config.toml
objective = "flow_matching"
moe = "top_k"
eps = 1e-08
Rows from block 3 of a small image flow-matching model, named by matrix and row number. Rows with one number within an expert belong to one neuron, the router's apart. Each number is 128 + 32 x the weight over its row's rms, rounded and kept within 0 to 255. All counts start at 0. Numbers have three digits each.
After each expert's rows are labels from the 100 images, of 14848 (inputs lightly noised), where the router gives the expert most weight on average: "colour at peak" is the nearest of a few named colours to the mean colour under the peak. Only what is clearly more common there than usual is listed. The data: gratings and oriented noise at many angles and scales.
# router: router (model.blocks.3.mlp.router.weight, 16x256), inputs 172-255
# up: expert up (model.blocks.3.mlp.up, 16x64x256), inputs 172-255
# down: expert down (model.blocks.3.mlp.down, 16x256x64, transposed), outputs 172-255

# expert 14
router.14:103109131052155127118130070098131113151149163149117151108163139125131066129112139158127133078131112109123113123117117137165152112132107141165023140142139162087165073087177175088132138138175150125180110144123167138132130143145136148119141156141116137231
up.5:125134129128151131127126153153104116087129127115131129126130131130129149128092128066122125128128126106129128131132193126145129134090125123128128145127126117099128128127125128128126131130029142128127137115127069121145127095121153116128122198128133123042
down.5:255126127128128077127128127131161123125129128139130129124127123113123130158158139213128128150131095129130122129151126204130082108125129133138130166105126136129126132129135179124122132143128128102126140122098125133129048130128130078157125078148162122081
up.6:126128100255102133052126126155127126127111155115110183128120124121129103131128124132151120128128130117137104141130112128137129129137160000129130126118154127128128128000126201116096139135129125128124128122126117135109056128118126137131118128128143126128
down.6:134128128129129029144128128104128128128128125138128128129131128128128128128127127128149152129127127130128127107127141128127094128131160128127129127128086128128128146255136128080128128126128128126115127128129157128127129117133119128128128104149128123143
up.7:128132112208117114125129127172133132124129126230127127128122130136137149132127134024135155127130126125129127114142126149176118153132054000118126134123128127129130129128127128171128133126104128128130125128129151131129137127104128130131140136130131121129
down.7:128128128140128207123100127135116087128128125000128130127131128127129135128127125248130122129128126129128128116123128128142128128127019115071128123128125128128128110135126129200132129128128129129095128128127117125128111128127113128127110046255126107153
up.8:121148088141122123087133131127255143132114132107126189138123143099130122128131126116080131183128114127129135196129128067130141140128180125128128128101134143136129130129128142255129143127128127128127108129127125126118029129117130142125096127076216130127
down.8:131130128144127150146077131127128125128137127127080068129128128131129128097151128130128128128187109118132128092124128106128071128129158157129130126128128127127127119129130128255128129128128129133127121133156129129129077113178156151121127129136130132130
up.9:130134126126200128122130125154223113138128127181087238130128129126121143138128117127142127098127160100126146120129097128134000129137176129128128127124088127128128128213129174128131134129118128161127110136128113128126127122125126138131112000132127137094
down.9:127128152133000128129107127139125128071027128122096201103099127123144139130038120101121127131121128156109130128130123116127117136135123127131126062127129115142128130125149151124129112117128142150000118132131019128107151255126165125128134147134195185161
up.10:129129128128127160136131130144158192134127130158146138124127128131125128120087129165128255126128136144126128124131151127150128128127175128123128127120115127130113129132127242114132128129105124126128134121129124122127065126152133129128103103128094129128
down.10:128134129128122085128082176128133117127120129101127135130125128134129126123120128057128000129127147128128119127128108123130128127129166128128128126128128140104127129126124128086132125130127128126130141128127128122127128130131130125128127153131126129126
up.11:128232045127126128128128128128128128128127130128129127128129126128128128129128130128128128132128127128129095129129129096128128130126128128129127126091128129133106127128128128129130128008127126127128129129128127128163128128127127126130126128129138131128
down.11:153130131121129129125128134137128133123121125122132128130134128130128131134129128126131128124138133128139129130136138135128136129128122122127134140124121136128116135131129111127132126130133127128130128114121128127117075128128132126127128117138128120111
up.12:128128005128129131131130128099127129128128129130129128127129128129128126131128127128128127129128129128166128126128129125128128128128129128127128128106129129131124128128128128129157127129127127127128130128130128128132128128127129127129128128128135128128
down.12:128133120012123134123113132122127121140134121135129121168132128128127126124138125132123122131133130128127128127126123127114141152125128107127130133121127127129119129129130125130128124129132127130129120115135129128130121105135134127138133128123130127118
up.13:099131108127126074133117121091137128100126126128116128124149131130127103128128128114114125127129177131112128124108130131118130145131117130149125160205111126255144123126130128129114152129219128110129128124128132130131132115128129131122137137076128139108
down.13:128128126135145129125123128126010115114128140121131158126132129132154113124135083131174128135172127128128134124161123125125096136126126179127000128129124127128193140129129133132129128126128132125126128132130136127127124122126127128115128092128134220255
up.14:127131105127137225125116122148133243128117128117130134129133137086141130136128121150130060169129127129128123124127077127127123129129116128112130127107121135130125137128131128249126124129129128125130115126152125126142004115255124126130126128127124133128
down.14:123126129129127055127133128136196053127125129170128111128129127149129128128121129112131255122127120129129128128128202112128197130121128127131128139128136128127127126121130143255148124129127127124129118129089128128127128130000127130128126128128127129156
colour at peak: brown

# expert 7
router.7:070149190107063171110088141135132121058084138137122117080091127108170158105081032120136131129088129094112142133078088147080121119101163109141200176137127107230031132164119099155145101132163095132126120182158113130093123091139116138149137115071126126047
up.5:128118128130126139116126131126128117186129137137131129103129144129134128137095123136127148133133062203122105129146127128108128130138110125148000085133104139126130128124127130133129126131128130114131107109128128126125000162130126137129131130128163132128
down.5:128124127129129127125129130129146132123135128128129128127129127127129127129128126087128129092134127128129128128129135128127130183128127121129103127255137128131129127128094128128086127135128132130129126126130128095128128207130128123129127137128131126128
up.6:130120129139126139173128126160128128127122130128133125128125131128241122090121111131130144124129138117116123134129127126129128160127136121122129129133124068131131134132123125129128130128129139239125131139128129129123126122148131128121122133127126152129
down.6:074131131127127140123128110016132137104127127129129127117139125117126116114130127125110126127135133188129177123122128129127122109117121129130126114133128146124128128129134131128129168129128132072129075126097137126131127124128121126123114130128133066129
up.7:128135124142133116146130149106116119102143136108152138145124131131127127134175096125124128108010141116130117139134125122131128068139173135144076129000129131126136149139223130145160138132109091128129127123133108124132099147108129133131182128133127119125
down.7:128128126129128119127129128126125130126138126128128127126128127128128125130132127089127130130130127127129135129128130128123130131129126128128128127223129122128128129128130126126127128127128129130128127127130128103126128141129128112129125143129136128136
up.8:128119128125116098126127123128128114126125129129128128111127255114105130128126127128126130124129131110114119130137128196127128151127127129118128148255128124130145124126130128129131083141128128135128140129138131131141132128126128106153126177129126000128
down.8:146128139126132129117129129129135113129124127127129128136137255132134164126122131162127127181117131183123135160127122131128115122120089130128132127125127087120124133127137126126077159156128104118127131125118102154118128127129124141065082117131140238128
up.9:126125128129130125071133095122128126148130078135128128128132126135130149125126070151128132131131164131202165128121138132126129161108132126119128140189122121127152111130120128123132021131124101126129135130124106128216128122126127120127123124131128129128
down.9:129128132125130127129125128226116128129128127121129127130089129161136143123128008126135128133127129120126119127127125133125140127138153128128122121128126128097118130131119143127151162127128128112128125128131131172120127122130129125057084122130126127128
up.10:057126128255129107115178129127128128128127124124128128130125144140206128132129122112152127128128128129128125122128130128193128164127133128130128128127129126129204132131128128118125106126000106123128137128198102129112128128123128131124114127128175127128
down.10:083100152120082131128104119064069159129128126206128128183128112128126138068131146117130122126126136128128121140148074149118138093128117133127201189127138129127105129128127056128124129113128187076126133119128217134130120227127128130136158255142125147129
up.11:080123128128173130101118129149159120124133127138077129128126129129064125152148185109127106109129127123129130131131127126139128108116127127128128125131128132127255128129128129129127128131065146138128121166151078128166043085134136131128109119128127121109
down.11:186126128123128145130153127145128121127129165051000129105131128110129130129125132177140130132126114147127128122130126126128122083114129122127038062130125134146055128128135129137129123135128133125127124145127110124129129128149126129151127128000130115112
up.12:083140129126127125130105127130125122115136129128136126126128129128134128128115124129127128126028129128125129136128130130127129128127134128129129133128128133128128126127137127128128129127128129128127130128127131129128255127128129129129128129128128105129
down.12:132137123119148136124129109128129132122127128149134129069119131111129128127129129128128145144123128128146113140112139128124178132126108136128064061130125133127000134128128126106126129126128135128130133127129131128159068134135147121123128126255130130126
up.13:126127127128129131133126128128129128127128128128127129128128131131126129132129128128128128123128128128124127128127133128132127129128128117128126127000128130127139127128171134141126136129127126113191127128132129124127126128128130129128139128129127130127
down.13:136127118099151128128128129129183130127125123126132074096130116091135112127143139115133126087128127129134127142119132128128134133126124141134000088255103176037137137111126125127128126119126128129123126135120127128135111143129135136135127140129129127124
up.14:130124127147128129135127134120129172127131074130148129114124129135130115128127126112127144128089128128128125127190129129165127161088127162179126130122128122000135128153129139137133127132099122136128128127208126128114128197128116127125128130128201132127
down.14:128117153081127173042000128054130172140128128126104127128144131129176128116196129130209112129126132110107129128131129094121128189119126210126130128129000132125106127128130114144123134101130126130125127100129127130117127171119169062128104193146175134131
colour at peak: brown

# expert 12
router.12:082122209195088157129107145087108114088123151127133083158146154115100105116135098148115108145010130095103139107074098125094099102083103092125184151171168120057114135135145063124126114135086125130064127193110162118104129160130119154195151140149121119020
up.5:128128128130128120114153122148123129091147082125255128129129128126131133128112131140130127128128120101122131129162127111146128101129128127114128128129124128121094140129126128124131127132128130129128123127128191128180130130117076125118123029128127126128
down.5:140122127128129142152139128123172125111178128121128128128136125128129133123128153068128126135125163126136132131126150126198176129127156064129186128130192129128139145128120130127097150156128140119131128058201096117083128191128164125130130123129129102103
up.6:129128128128126134118129126130128124137066128124127128126093000127136125140129128132121125126128128127154127127135132118125128086129127128131128135009128128130142129124128128128126129128127128123128126130126129124132132136127140177016116131129128128130
down.6:127161141127139133131127128125126132127126124126129130131041000115138125127131155084127128106191127130132119140131126126126105255130129130128130133132127141133130133128102128114135126113128114128128124124122129127126127129122132121127128140113126130126
up.7:090124128128128128128132125128128130127127127186124128136128130123129142129128166132133128125129131099134126132127109139134124082129129126123129128123115129129235128181128127114121108151139130116128128206128129124128129099128127114121096128128125149128
down.7:000138000129128143127127127121130127143138104130127127134042123124128128129126129100120116128126130123106135152000129131127128147110123126094128124127128132172136123131128128108129138137128055118124138056162131127092130130126123128004129105140118128081
up.8:130126128128079122128126122112125127144128068128127226129127103134128128128255126126071143128127137124128128112167125114108112125126091133125117205124120128152094128126128128074125128143129131134129135128129172129221128130128125170101131137026128131127
down.8:196128127087126130126176129131240113149126128122127127141127124130096129118152136039126127168122150128135139127255128128138134129120107131170190149129153139133133128126131061154120128146126215126141132114158127095082158088124131128128135127139058115099
up.9:125128128129126113132127130129128069128129127125082127127129123128128116131127087129128129013128128128128124128032128119122128062136134128000129131117126127154093172134127128128126129129230140115128127127000120128120128131140131129128129118109125111128
down.9:122113127128127177137128139124128121125135138135130126126129128114130129130160121127135127158129085131127128124134105129211117213128131116255129095128192113128097125119129127206128128119127124129128122128130130128125122169105125140140195150159133115096
up.10:128133127128120130114138138128138117127134126132122129122123126127168125145127126130131127123127127128118126126138126128109124107128129139124126125125175126127125128128130129127089119131129128129130123121132142125121139126097147127008129141128087139126
down.10:128133129128128129132125130066128126125109122072125129131122129129131115123128132096124127124153127138137134127111126112127133128127127126127129117163159139131133130137142128129130127138128127120133131127128127128124130124130129130098128128119124127133
up.11:109129128128149130134126130108128128126125129129128127125253255122140131125128130127128128128100129145128125129143127187141128148126128129127074069120127123127092127232127129154125161129123125117128129051127134129122123126115128128126116128135120128128
down.11:127126126150129128125128127127129126128128127129123129130107000130112136126128129127126132120131128148115128127218129000129122128123129127125129118131128156205127102100125125128123128145128130128127137130125126129125143117128128139162099134131120129127
up.12:130131128128126130119129128127146135147128129128127128128130128128129127133097128233116137128128111097146128129104126128128129157128128125128128124132125128119255124119128128129135139128117066126233130129187138131131081067126242128120128139137132126129
down.12:127134131128128126143110127116089129130129112126126055128124130131143135127136128102203116129078075126128128150126131115132135255140159186135127079129131128127000128124092114099131151128128126108127137164121242129130129132129117124129128185125129127127
up.13:221129128042127128130107126132127125151144126112130128117127129125127135125127127129128128128129126129119137136116129144129128107132124128128132122127128117184000128126128128130127127119138141150128124024124083128127128080123129131117129126127129124061
down.13:129133150130065128130101128130133122128131122126124127127127120135134165127129135132128132126165121129115132126000129105132117139140127128119034098128106129133000127138124209124119132118128097125128124129125144127120128137122126126133129080128132128125
up.14:123135128128124122137085149128128137134129127132000129133120125128128128139167122127127127134127132140153128129151127125140128130145125125125127127131126119128127130124128128133137124130128131130128127126128036131129255122127136188000128178127116112128
down.14:126134130111128140134074122128050199127133127040104126127129126144129066115227128130255142126128128173134122128121116127128129165128128132118129129140133128128129128115127126127124129129128130129129126056171128121123050129127128128118125130202129136110
colour at peak: pink

# expert 11
router.11:099100107071080145123133136142134148099115090171127223115107122123142140153117080091175103086079116068127117125134106113092146142091125140080090153093164109231125086166157140134118108141209143118090118160171115109117162111136114158148126126008138083071
up.5:128129128128128128126139124128128121130128128112129143127125128128128128128132125112129128117127128127127128127137128127128128132128129126128128137255128126128129128126127128128128129131128128146128125126127122130127127129128126128127127129128127128128
down.5:128127114128132128128112128126153128129126128127134086123131129113130125136131131128128128000132128124123134128130117133130129129125142127128125131255126148128127130117143131094128128127127096126124128129122126127128125130129127128151129131129129128124
up.6:127131128128131128127128130129129081128129139143129255130137125133126125128128170230128137123127158126130130126121147199121127126129176139130125128128129134129108128133129128126127130127128128130255120131130128128129128128131126118129126128128126128128
down.6:130117117123181105138133129131127045128128144135127128131126118137137127107096148122095128148075133133125143133125152175108142129147125123199122122132048129128076137128140132128132116113128126129124128126124000134105128128141184091120127129202079128036
up.7:128128127128126130132125129131128127134125127125129130022193124125108146130131132127128096123127130141130135126092125255130127150127131127126119128122130127128121126131129129150127126142128121124130134092199255129131128072128158139129127130129127135060
down.7:130147128127132133129128128128127128130127112130127128129100127129125127123126068128128120127130141128105123130129129127126129128135105128129129134128132128255148128128127107140126127127128126130126130125127128131128128075125133126128126128128128128113
up.8:128129102128129137128129127131141130128126126128112221127127128128123129127128128130128127124128128130127122130107129128121128107130137128125000128096138126128086128128255255129131138130175130127128131099127131128123129127140129131126130127128123124128
down.8:126142029128129127137113128128113129128128128126128129127128128129128126128129128128199133153166140147131124128128122128127127129128111124154165119128127128170128127090110110128130128123128129129134132127131128133131000128146128129126128129137134144096
up.9:139134127129131041124124141126131131221134127128130213130069123129129134123132126143126162126000154140133121128126087122128126119141128149128058130133151128129068128124127129125123131119126127125129131068123141127124128133128123124128145127130117127126
down.9:128129128126127128127129131129135128151129128129141129126152128128219135141146143137133127128128000128152103130132126128157151151128126124130131209138126123000151127104108087129128128122127121121134128120128128126129124128128128126129126130129149126127
up.10:129122128128127125128143131125129088083154125127141128128129127128128128111089108128128131128129116127125124129129129129128128170127114127129000130126125129128104127128127255052130123129128127089128130129116247126123107140128127127126145128128129126128
down.10:128130220129127100125128130128128133096128126132080127127130126129128127128128127131147129126129038110127125128129089129129126131129123127131128129128129113067129127128127163116123123129128130128131127127132129127128128104108127129129129129128127128098
up.11:128123128128150131129126126129174123126125106134130128114125124125000129128170171075128116124128134155128114062199127126235128006126124157150175145125126126081194128126125128128097128128097220129129107127129129127126055127141148116128121105128127128128
down.11:127128128189130128134128124165145128130127127101095135128138128125127128126123127150119129127132128148131123124128128124130128083122110125126134129127099128127000128131126128130124127127128128128132128172122128131128231115127128128129125122085125133099
up.12:130133128127130177129129113092148128129088129111129128124192137124050140124129255081130125125128154144125128129074128136127063124116109127126122099128131129128050172127129128153128128128129129132128124126130136129128128129129144132129130125127141129128
down.12:127129139118123090159148128129128132135118136128122128128060126128067144127088128128114128137135129128144128135142120130094110000128112129128213123127131153030122159121131116157149128129128137132129128130126051132169153000128000137093105127176128103150
up.13:127133129164199138131120128133124082110083129168129142129129126129123141132127127128147100128125126124143123128130126131128128128129130000128118175125105116045126220123129255131127129122127132132128128125100128127129104128128126160125132083129115128128
down.13:131124143174124152123129124133122184130058127151066145255140138159093131138137138124101130119109142111129152126127138125125178128126192115191092129132129127175154135130139127128128131126128158128126127137255146110119128122132127102122102255129129116129
up.14:130119128129129112083130142130135127138126196129128129123126122110045126175127126123127129130134127129139126129126130128129128135137122127128129130131129185128128128128128128127133128153128139000128106130118133129134128129124129127130139132128127128128
down.14:155095130126128129134129127128098134123130047124094092132127120157198187133122124125124126128127133126130074129118130131130128125124126131136131132131128128126137132126144127126129130134127130227125144127103128133126130108129127110122127136125128129125
colour at peak: black

# expert 0
router.0:122103085133161116134129120165112107165149192126110147158121251107036127141170215121159125108148124107083099150129113188135108175188133109103098074127096151140120170087110146125131212173114138063140129087102134113109107192144156114122117115121141136126
up.5:000124127129152125130083131231127128128115083171132128105129129184122126129073064125104127000104159126092111165118255129183113133128146115127127130126128135133152133108128128129129128129130135128127128131138129049080125188121139127128245131110125143127
down.5:127109125126104131136130128154131129110133130076128197099124016108033144128080129125093131188125124082072128128130125203132112127117128104130128118127134197126130120136115127127122142136128128126128111128089181085000136125134130130124089107127126132127
up.6:129106125139125130125122120191128161168125130128044255133131030110148105124097126127126078073092132132127135024128128104126000130130185134131117127128110133128123129165128128129127142098118120126128086126128126128126129206131033124127130086128145255101
down.6:113167123125106119145125113131132128038127130128127255125126193129119105121085134128125139127131113127128132163105117125140130129211129127092107128131128129130128126121127151120126231134128125136126103138124115126167128132141191124127104140124114231128
up.7:108074128124128111176122128227125129127134128132126129101127127122129129135093130128014130114073159150128130149121196129123127128116173131060127151128163125131154125127130163133126131121133120130128255138128132127000131129120127131127159127128122128126
down.7:128127126130122125126128117199128130130127124108128126138132121158190128156133067111126116130125127132113130116125124109128124129124124126128123119129127156128131133128127128131127222163128128035135193128118118120000128137130127128117129124126154130128
up.8:143142088132127199128133151156094141075128150125110128140137006151127111130097129128100085125128149131057129129119127017152128124031128128167094128128077138127136129142128128129130147162127134176128130107114134181117128109121127128105190127149041115129
down.8:126092125126127107128128129130133131133131128129130158128126163098122133130132119127127134112128120128189132052127126134126130135025129101127127101128142118127119126128178130127103185056133128225128111130112131136051137115132128106126078130123128134128
up.9:129000128098124127096084090129129138125128000129129128125092129145127116131127129114125121149073127131099128240130144128131127120125129206133129134130128139128135099127129128147231059215129128128129127140164109129130127145129118126130168127133196127128
down.9:134232129124123128149131113138127129127141134126148126129123069128051133000135071151124128129129123086128154053130133148132136138128124134154123127131128131128126133127124128129126072126128114139126137131128123126125131133128133144128096130128149126126
up.10:129093000129132133127113136125137112131127129132125129129126135109030125121100124127077099130125103138120134114133153126134129130129125129128127131144122151121128129122255129129212138142128125097129167125143122070127255127127130128128123129128122127127
down.10:133161179123177134123102144138115134130129130066133127126126092128124128175130130093186128134132063122107086192104123127241128153131129094128129129128118131124128130118128140125178129079125122068127219128083127186118040136126128130145129128129146116126
up.11:096094127127129093172131128128128161126131127128125130128128128165130137173128131128102043123008131145128037201085159128120123177107143128113127129127130149128126128164128182129097128141134126128128124116128129088000131128106121075128135099102197145070
down.11:129181137128124159123129126255131132129125125128141143123126114098142116117033129120080153126139127118107121077132108128126125182145116130129119097130198150128127128130108130127128146127128128136131148131126120112052127149152129167120106127128244185128
up.12:131078129130128126086128129129136129128110129129129127130128129095129154118128127124154126131128134132129199129092129084123128102128155128087123125127126155128130194128255127127138134120128130127163127129200116126176128141134127130131235125128130131128
down.12:138151117061150127059095130131136140131129128124128124100131122143108144134134100131130151120126139128129124139123142162146115123224164000128126137128127158133131159120138125130139160122111100128115130132124128127128128151127110124131128129128140127128
up.13:094108024108147128134106136130196115120126118208131160132058100162120131170130122128126159093127129126123114137126127070174116123125178211162117129129128127127143111127255128128136104145153136133139045130188130127154125129094129147125210126122128215127
down.13:127154127133062144112126128128120125099122164065150126089127203072000170101128156128127135129100163128122127126109151174121162084133151121127122089128109130153120089128129132127133121115126151132128049128093202129175214139138119134125068130126126206128
up.14:126039082163128128123130145099129127131125126118126130126154130128130095032128126130131124058125128143225136052094094133137105129178135129154127132127129139047124177135130130133104083208128106127130255129128126126126131126066120129125108123116170023127
down.14:132132129127228129082122137130127129131117128127131130147131130118131130137131121126183131129131127129000130136118157130156128132146067128125128155131129106131127129128126134121127000129123126127126142126128134129055125158125128128122179123130162100128
colour at peak: pink

# expert 10
router.10:088165095114139131108140153122163138176117136100147134161097000132060154140176130118169135137171137152153152121129142050139124067163114103101114101129097164114126129113127134117134212108097144126139118090136153100148132091137099126129104091137187147089
up.5:123140097132128114133125175132143077136087132126108255136129127119124129131128130138126127000127131130137128128122128129128126108135131129049107153128128120130122191138129129099102122120150126132128151127129153114138059113106143157144116120066129185091
down.5:122127129122126150124128130128123125057125130186126127145126127130128143095090130124092129132107127111128131125129131159012136000130140133096114146130128127076132144132116151126115088116128102121110128216081159119131193122118005164126117066109121127127
up.6:078138128126173116130129126130129131126135123128196127131131167176055124129113130127225128141000118126106128156116129125141129107086121127126081126128126128128128127124128127128113125151132128126242071129159131129149127128126224131127131128120125131129
down.6:135114123127128130132143122132127127128128151133129128114116100099053167128125135146088127128129129081164130083120128203117127127091128128132009110127126124129126128125108162121131112127127141142165115169126165120144129100132070123119128111133129105125
up.7:127146128133061126142136128140136133073129127134130127115128128144133145138131122126124165128000031093128124127255112127128128126126055057139129245130121138126242135128128127134133126128125145131128120127122119127147127135129155125128130143138062123080
down.7:142139128093191120194101126074141126124161129123133128091133214166128210168132080127124145133101183114134093132114159255142114144128046133130134116144142064138136112128129126127132135152128130107135130129131095126136121124119123126138147111125131126128
up.8:128201111142129134047090132128131130193023132122073128123135148154138129110068040129104113131063127135128103226074128170110086127068140128126119225130129164128123127187128128125130132146128128132128114127203129134128127178132072128128130114115255143128
down.8:129083129129128120130159135120130131066198128126088126116129122119146126113162178126130131124223122128127129121115117124127127157000128145129131133128100130130126072127133193125127129122132094183120123143128039178133130162136250128125133118127252170130
up.9:092099067118159127003128126125138128057126146128127131135121128127096133123083122116129145127128131138136128125020124171134126130135158125128111127131128144128087153128247255132130139084131129125135059128136136098127130173126150128127131127128128177128
down.9:144120127095133135126099149128113143129140138127130121135128113123011130123111128129128133126123126128127115132190125131142128131217132117129102125129047128127126129121050129128119176119127128122127130130072125129129128195128126123124033126129129138125
up.10:124134128131129123124139127130125128124130197140168126133121125129088147128140133132124119132113143195134128129115119113129113125127128126157130110128125126121072228129125255129120129130123168159126123136131133143126124133129075111129125130132126115129
down.10:115158126126126128122129098131075109132140126104130116128126125121151168108192129131128119164255132125130132134030110061138066131121083131135128124129061123139128128039149128126141133127129125038128175132099126101052127130128130135180130130149126128127
up.11:130062126113162130111128138157129128000028130093123129117128127070131128137094127131121134128073049128127125221072122200117114124132128129119107107127128096129126172128131193201128129060131130124131078127136134114125129130124174151130130127125128129128
down.11:120162131122163133124138167133165128253131169131130131156125231128063128137128141129117133129171151115126128128131135162117131120177131128129126050129130149129128150128120170129125167154128149114130112137133186127102123049130019127125129152135127102119
up.12:115128129155114122129122130028128126152138107134134127125134126133125126126142129119128137129000129130135144128130126128121102127123122119173128143130131127128122125128128128128127126131127128130127131124128128137140117149127128142128126128133126129129
down.12:126129125138168129129127129112128128127128124124132164126128128127126244130135128127041128127136126130126129129124128126151128134129127063132118057129124117122128128177077127127127081128128133128136157128115127127125125129128131125130121127127127072131
up.13:115191111134127157156077138127128139123228142126135127129138128123127134129146130149032112127128128145168126138128129127129113133129131214131107105127135125127127128127188129178120128118126127137255130128139127124133127128129129125130140132128129145119
down.13:121105127136138128134132164037069127128123173117141059130132169162128128135120125127231158130073130124064120119141119128211141121133125105128132131114130129132123127131128129126119126127126110155127127113128136133126124128128182135135129128127117111128
up.14:136125129129128125126139125127126124128160136125124210131116127130131130131127136131123132129142151137127123135131125128126129137138109128196000117136130129125000106126124127116123126128125138145129135129127126123130143119129129096192128132131129128131
down.14:081126138133180131122121129128034122130133135129129128128128127136127138129133124078127129136129140126092100123092127128128102036130128150136112140161122128184127124129150197128123125126129129149125120125127129143129128165131121132143052138141125123139
colour at peak: green